{
  "time_shift_ms": 50,
  "win_length": 512,
  "arch": "conformer",
  "mlp_ratio": 6,
  "fused_qkv": false,
  "expert_mlp_ratio": 0.5,
  "kernel_size": 9,
  "optimizer": "soap",
  "lr": 0.0011,
  "shampoo_beta": 0.95,
  "eps": 1e-08,
  "precondition_frequency": 20,
  "one_sided": true,
  "adamw_lr_other_params": 0.0013,
  "steps": 5400
}
Rows from block 3, named by matrix and row number. Each number is 500 + 40 x the weight over the matrix's rms, rounded and kept within 0 to 999. All counts start at 0. Numbers have three digits each.
# pw1: conv module expand (GLU, value and gate stacked) (model.blocks.3.conv.pw1.weight, 768x384), inputs 154-230
pw1.36:463460434512470437516470446524486479528514457523534478535548432531520495456564494459533467465472547559521565479464530503519540528482467518526540510527508510553534458532511519509510449506515481527529479478517459535524491520476508509
pw1.37:529483502484448494464483555510533449590468485485432492500445511471535573580456502461407488522509480514446487453500499498477495456482462476482493536496467470610481487498490527510535492443502487478489494416520526464500528535523541512
pw1.38:531613525466576563486487478535462573445558491438512567503506451518454438463488477412519487485523527505497594470506579484577544544441477602520573531481532483465505582517555476518409497592453597473507579496487491514474452509533555565
pw1.39:549558505555545546549507513517497511561513531523497577524480568533504547517501467468521528435566504508452477555526516465591439475456565521523501472387377510510412566551442534617526589466451425433450441439461520505538468543524509505
pw1.40:552493420472520466525506570571490452481441522534520520466478542499400511560507527521513546534495517516438490440551461477468517428432489514523496552501540507504523551599460484562437407451452588498476521600559555502540450490503441439
pw1.41:525453583553526449551451492481535460491478453513520493481451458459540497472477423581487462554454473402557451516519460511461497472534478467566461500538494517478569534536488453529511491544500560414496494479564513480449447561536428549
pw1.42:515479493495471471500512454543533475484473507535474488512519515505480482537502466489486501439506571504454475470457528509456481529476511432458479575486470456584501478555459511468466520408507546524457541544531465529453532496505530483
pw1.43:467505492474492528554504504495542511487495505471461538500563508512511518518466478434535474452513487434503448516522508512507502541576545500487505540434481507539481488499503529542480557488501534556483505477466499603541544486466475521
pw1.44:450418554497447519490454521488491552475570519491454485519548509470516549472459348523551501497492494473512501474475507480501482489512521535480501488506445504468542459507522511478529526517496537418502456514481491478488523538450481509
pw1.45:491470455540516477558556480482499401497446610510414566446498517481491582473489522476547495497491526497568548468467509460473488535606581523494566518494438469543455424430476534478451527563516493506434502490517570587467534467556519497
pw1.46:452490524469484489481477467488517537404443462470481523519444453518512483542469536484524461488432519401424496493439477489512554477513588545477549549511482540475511511512474456506401497594536514463552536510524537515492509516448519516
pw1.47:515530471529474472489519475506527475479487474476486547500478538502531502456523479496483448454504523496520585506494487455466502546533452542528531503481456451519538499520479509489534472483523520438517499499529544481541493514461507485
pw1.48:401517518521472521463559454485533504544484428510526560532539454528544460540507579508507547462489551523468651406465497514505529473434566517495525519488468452507456559496506473516415525523417459493493582534430548489520480544592591424
pw1.49:447497542518523520471538491434498477503483475474471498554459488564545535454481492501497525550497483467535473508495515521500556519521484424545482464520480560479514472534447515455533486544540508510487512467554502517512456525507496533
pw1.50:504494453353460526516484493462544436533534484481510521517465444516516516488490487557465535443503519528513479485525457625448520414527559568475519502556480455502482553488542488510516564565471504493466571494545499560539529539521547424
pw1.51:579533446416486531532502454470499492530530530524457468546499510478524470519517504492506460483453485476473486498521528576415469504509511493476515537489480522456473512494508406456555561435430503529473519418475426507499461539539589510
pw1.52:476537520575493507563519502469500507512410523473544549532582480492496545470466438515503571479493444509527502522527484543486463548376464484560545513452460563426516490501513422497544470513466532504456481505582560543429475424502539497
pw1.53:446517505550536501506515495487491474499427498543524578481490500491381459429469601511512529523519455466495427474479447515556460540510456461554474518447530464475524448507431485447452505533481518555537509545569487496468526479495531494
pw1.54:511536449484560435401526508498492511489578567540520561543474523526467508486486493535547495496545515507526486484459477470544524465496539498493478503486528484494487562502461534475465468521516490507488541477482536504515503504550504530
pw1.55:512565466531516492505558524501454465500520470452485452507505504485472500496509559435536441467532485490535512507479503487544519528539502453508446538502527497524536530506482536502474475462495462496480518525424461487534543530495487479
pw1.56:531541463427497483499511482510537514507568534480406453496525526478430540491539460521429524513507417556478453439449458450576440488531503481612554546495483531520498476482544492540497466533495567498479422483601503529454498529483470478
pw1.57:441509474502488459509525470526469488553471501514501450502518486512517491450486505461507495511500531515512493473427480530514535482507505507476526523521488506449532508526564525479535502494525533535506515453466488488550481499553409463
pw1.58:497541492486479538536478479515548424432465536503610533518415487508466513505495500492485503448506474472455567527581489568492520497488465504529509531469501472577540534476527426510541510523459477485453520501410467502430565513500496517
pw1.59:491476520508567557506456560439473481453455532552511418542458525553468463599519570500531466574426451524404478479484506405509502492502454474532511532489555501476553539550497505518470471529442534517512514550447475474469467551509444491
pw1.60:466548529533543492431480518516572581514497540508554513563447509423510425484481525548507568451520513510487455420480477530493530522530516481479464507473498462519505446488492507500540461440434554437523606536465550457477519499466467574
pw1.61:545438459458445524514497513492506502518572460460500483523487490509570510540506465571525498506444504534482476548518495515463524501510564501499458487511538577497521530514535493512554514453493497507474495486481513502478449478496487506
pw1.62:404471456454479479512573481518552507419521508513561494492542553469555473478491488487470528479559576482505484503477522517501478473488498414502471493517498504518432469442488472421517451493506477606502492524533497540532503480532515490
pw1.63:485444539499497460469515529534393447467587486588573484481458521541506548416440579478480529548589577473545482576546420387516405511481395453560438479476476495463502550483461595473487475512546553515532468480550461544575532504487488506
pw1.64:543537489518516525506506543461495525480538480548514545496465487558479496480449496455511527501478510512512462513570488516522513522466550482526450499423521475475494478503470518568500465545468526513501442570489494557515526489512537498
pw1.65:474492534485553496513476477500507491541454470535413475446542519457515450532489515535544509492443505474420488532454503490472429491396534620431474495460446574464419576492533437535425522460446486501462500467490505533512424545494531543
pw1.66:491453474478442489500466487513444558516514531465483493449424516503513543540523541451502513522563586509527525587415542492480487395443597545486462520533516515420524552543529476457450574544509480518504458492509487448579397476495476503
pw1.67:504464458461542477488502532524486441460482493580542450433499561459478550572463523590448545554500506473561475504523395502486511493532485489563455506539490472466567560516534493486473484485470528476508530496530525448533490530495472479
pw1.68:514434543467522524521550476507520465487454533441444423479479466521536512452551554471558466539484457491598534510462479427450478525582467498495573484492464491493462429486532541469508496565556437545507540465446519472496504444495463542
pw1.69:589461438523481584517499500484539456474492480509479560522520454577527560594562468528526471468504466492571591513557474580469525504505559497527521516477507501542536476496550452465583581526465443502482436444502473545551506548449546490
pw1.70:457455500502464476578523436399502446527549485501512518502468451518486539464478434531500423539467529526528510496478513576470465434522517583578503415513522522462508584551576462485472557513569506540469455437554563500529454449507411514
pw1.71:493491526438449490407521457569494485479511482545571482549475490552540486541563461485468520490450525517502549505577510482452530550503454420463549510572460422550509499506454535471455467495461495436510476479532485430463522488526619479
pw1.72:515468462490423516506488484544448498482452495487493550526494499533568533527561532540433480465591504519459530514458540478547448480480481563490474557541515459519441465484574513499507561488514442495518499473457473514509470530509561475
pw1.73:485497516482427528532515447482507502519516474456498496544486514467521502489562433522524480514474512511494448502506502507425491500506464564549527502512465494484512510462506461434510507533529524482458528489517441511475463502460511560
pw1.74:444484531538515531540473497511480532526496540508497527499466423469459543516489479475478566468508556539552500560438503496541551456559448485460497539493477501508439451498484495453569529449538455459474498466552527479474543545515534515
pw1.75:524479477535484503432538480479518497475519519531567491554566467449564453522498546498594502468510497527524562546537505464490466530434444474566449453512482454500515537408499556543523476549426534549524507429481517514501543471560614507
pw1.76:541485452505487549386476538492543507498571420443463491522559455512492488467563522514424565527550425451452524490479479547521564492545517480573493542527477525456555473511465395507513473493502529485529445531588494485462521520422443491
pw1.77:523477414457517524454417568495559489494535551491502524485463454561501566552512485501543500477483500584416509493486544459532476513476515509474500535517499475505535581539490491509519548462499517454453440517567537595500493491454505483
pw1.78:522507516499482473498534471471451511509462475498488515494515458515424483516493449446479438522454509505472532489550567472492559506487496515465500501486507498516559543588490459548432424476527499528525505486497504518466482486545468516
pw1.79:478487550501560512480533496522501489455551536520524483467466528510517506497501526528521541467526511447551484570521475476513525477471476511533454501528473482464517555418510465442455518526446485470487499500452473492545430513556445541
pw1.80:529483501548556441499468465457505445499527459546568526535473513546542471449508501616494456515410525534480558444522461486508432455476522497537492429456439414529480558528485538540578452527457417497593518450542497455501560511459523513
pw1.81:471462483484417535512457470565473486479398490447522444448454552406443481580464481446447534464535538519474452515510505496549389461472453576485549564578464474509457490426559446412521539465502469489494508480457440555581487500500481495
pw1.82:503549416488447488382476464483593539476522481518603475540512437495493498424496565503524454535480496520482509438496499546564526524503478545548526511430543530498483503552514522528498538527567533592537479415492477531525534461461488505
pw1.83:523555503497469547531544525468498464500495522523476503506443421517492527505438544502508486512511512477555475526525442506497493506528488519530449491475569547505534475504443542506505487524459493489476502567509529507560508526470534502
pw1.84:492528478533481478473492520486475497476516554449491483484549476471487574526449510520495473493534412440548525509487422534541471555492558463473443501471492549524532487467500471555493462484430534529449474533529520510472509482560543505
pw1.85:521514473462494526473527467490519468526565483445524513554475501472512535495514515548486464509489506551476480488522518509448452525464472487556525464540516454478544494493541467483455555530471545525501573490573427496453466517504508454
pw1.86:536505508452503475486487526455545506459536482553593448528579527501516470503474516553557558458499426498493528501501494474409518495415502486515449533461546571459472469473441477460532437558436514533442484514563451487471517414473564442
pw1.87:520531478434493517524519480438468466550514464490466474535465457528504545526529473460474456503536521575481474537462504503468494507474488544507567471498452444570518494482536510496467533458514479552523535488455480445494561569468539501
pw1.88:492456468516477451561421413492455480484489480520493473497479480489571475501579510511566497558476517458506451551448480497533512508490437539525467507513549523507524516574536566503511450534530430497478508502479558516487435403539482481
pw1.89:486523511494480510533489550542483494484523496465509498483481499490445470497479506464464553499455480523504502492534503490494496525505500446511511492471504491585433514482460500522511506474484532541510507488542559482505531461513525516
pw1.90:445451556470463481486527409512414449494451460589510534469458498476485477519548502476496491525413607492542495485485556500408545498454423446561529482544504482541491479523489487464395451482525425553524509507549477443492468478508582462
pw1.91:466539505427509500554468452446604526443479523531474540513496462500582506554485547536534470456571545459496532528505506539535474464450554531407492492410419434486543525473536483508519525583500494553511490524448504518454549506468546532
pw1.92:538563547547505482498490501416521585481546547552471509475484469522486511484488541519519503471533466457514510480517459480574549480523530556482483473447514508530511475472419509570465463555515442526477518556479495468502519493513486517
pw1.93:532515539488521512509451484457502549493504518483507427473529546516553507543502501483497475475511493504473514503502495510542531478429574553446497583447457493453505572482529426511461540465464535535439527463468497527504431455518482483
pw1.94:503573501578509520503472496413499456479475568501549508546470470562558567486498462563472427474526502489465532436551489512512466467448577528504502526396453436537539541447487439572479488470452485492505589527444535512458537487542530502
pw1.95:499567394484453579457521462513466506514590465551541490483461417595547460462547552470510479555532493546456604500577458509463479463500585465431590466479532493487556442475494454540515509430541456538432502540502533534544410533520487431
pw1.96:445490513439486532502541465473589549484532519490508517585489431520558507502510486556509518523485495512564506475458469560523531488520530483496535499496506448496510499509536503472516517525507452445513552532523493490486517515489577431
pw1.97:511485528492461509535513485439543529467451527511509495500500466579521479570492519472500468471465524516475523455421513471448520551487497545500603552526515500498453495468474483493501566528540499496519524518522520492488545472438527491
pw1.98:505491550516515455509527491498496478457461493540530524514518509534492482505496555510493540497481486428556492505527486487547483488551505477499461494481490492458471506436533496479467504534471441525468459530476514546540469529512472557
pw1.99:565500536514521422469458496446566594463506510393532522507520454447517554473534479566463513474495461433538552504510482497544491494520562519430485523531439515528535515545487474547504405486547489366553462467465538444529575466416564500
pw1.100:449453559498548498434502528469516543496496496478494521552547515544482542458438521514474550470530440450494505553485463502584516465491543532492484457473501511470540520471511460542534508495496544494518495476478516513531553532531413554
pw1.101:535458488453388521494445502551457491504528509481483439501492511453474520526487446478490526485426431487505498496515537516420517519577495478510490516473466581584521505479526527454463479467484507469472532461514534498497532483475460518
pw1.102:576518460490513539477501476487512444561482505525496491507460508472529497552486584500445486502541487526515499503511512531471474524494499495538547513478531488483473492445484486513465542515466495572524560502475460531465501491487535533
pw1.103:456589509524549518449458588499489504457555519522532514381522524544437459524418531509461522524521517589448516482416531508511501539529435530472477471401581442461430559582456468470508511502511545473475443541513430433473496485414437526
pw1.104:512441513565478530539510471527441543457496546530504512496508478563465540608484466454518436497422512517573532440516520462507477555556422555526563463443566517448471548528514466524466431487534503493500584474533477459510547530597451463
pw1.105:429561476480532596476425516439545517482524520515528442584536426458487493490541482548474522527454453466456536521499459513552556529537539496426565501461435477512591458599515436473538486518554416421472543518535516422456512559386444440
pw1.106:518507496585512549490531593484475553463494497534511495515515472587474473501477521511519544473419513545487571518424505444566523487462537469472532508475490530446514522577529485502496578459539509441489483495574490510462432456442474458
pw1.107:493560574551539548477535446445543530459501478479480433524488533510521420485509519510456519514435464540504544439543501545496505486533519468478449446486460400515482532471514508481484481524470432551529493486490462428515466534479501517
pw1.108:475535507543534407406494516491465499441557537502504510516514475413532518545476538574453517433516504447490485496414473608561564545525562458500458455485487504528516484454462464496558479469522481505502483521513493467500465542492519483
pw1.109:454525452510528460531525464497443511521443518589520492497508461451501485536550523511511471524507495499514486582486445505515477518498404508551486457555529441495542507519486507500454473535512517538547476468473432468517522440545504435
pw1.110:453566522488492520482519487504530455537551430511542511476445523468469478460488561466456551547474555482503592491522452530434551490573476425521492510535552437481462535535491563463471408500530524459505421461481589483500462547519529382
pw1.111:563436550445504490424498471450528471509440535563468505515555433527483500559507529516429547447479425534481508467607485510551518548412579526472574501490518447530541459506499447549518406432454466433525534530489450424499482443580457460
pw1.112:450515587481505513478491571487468517462467511490506530426491464516474534487477550460542519493485491479499545479501531545480497466483452553522465541502521489513445502495557460558509491520485532490538495519527551545486524491521473486
pw1.113:446505457410417464472457518531528520601534550498495484491441438421517533510519498499457509544545540534548511450499423503474541431592476501493423501516550458593490451567489529544392481592525544450556561527518489458466530527477582396
pw1.114:504487474504508505519522453497568498516542505484496487512460542499498481535530488505496499472481483509538479506480507522465462467579463544461532479531494483465566482501500482435511570494523518523431544524498391554468482550499489580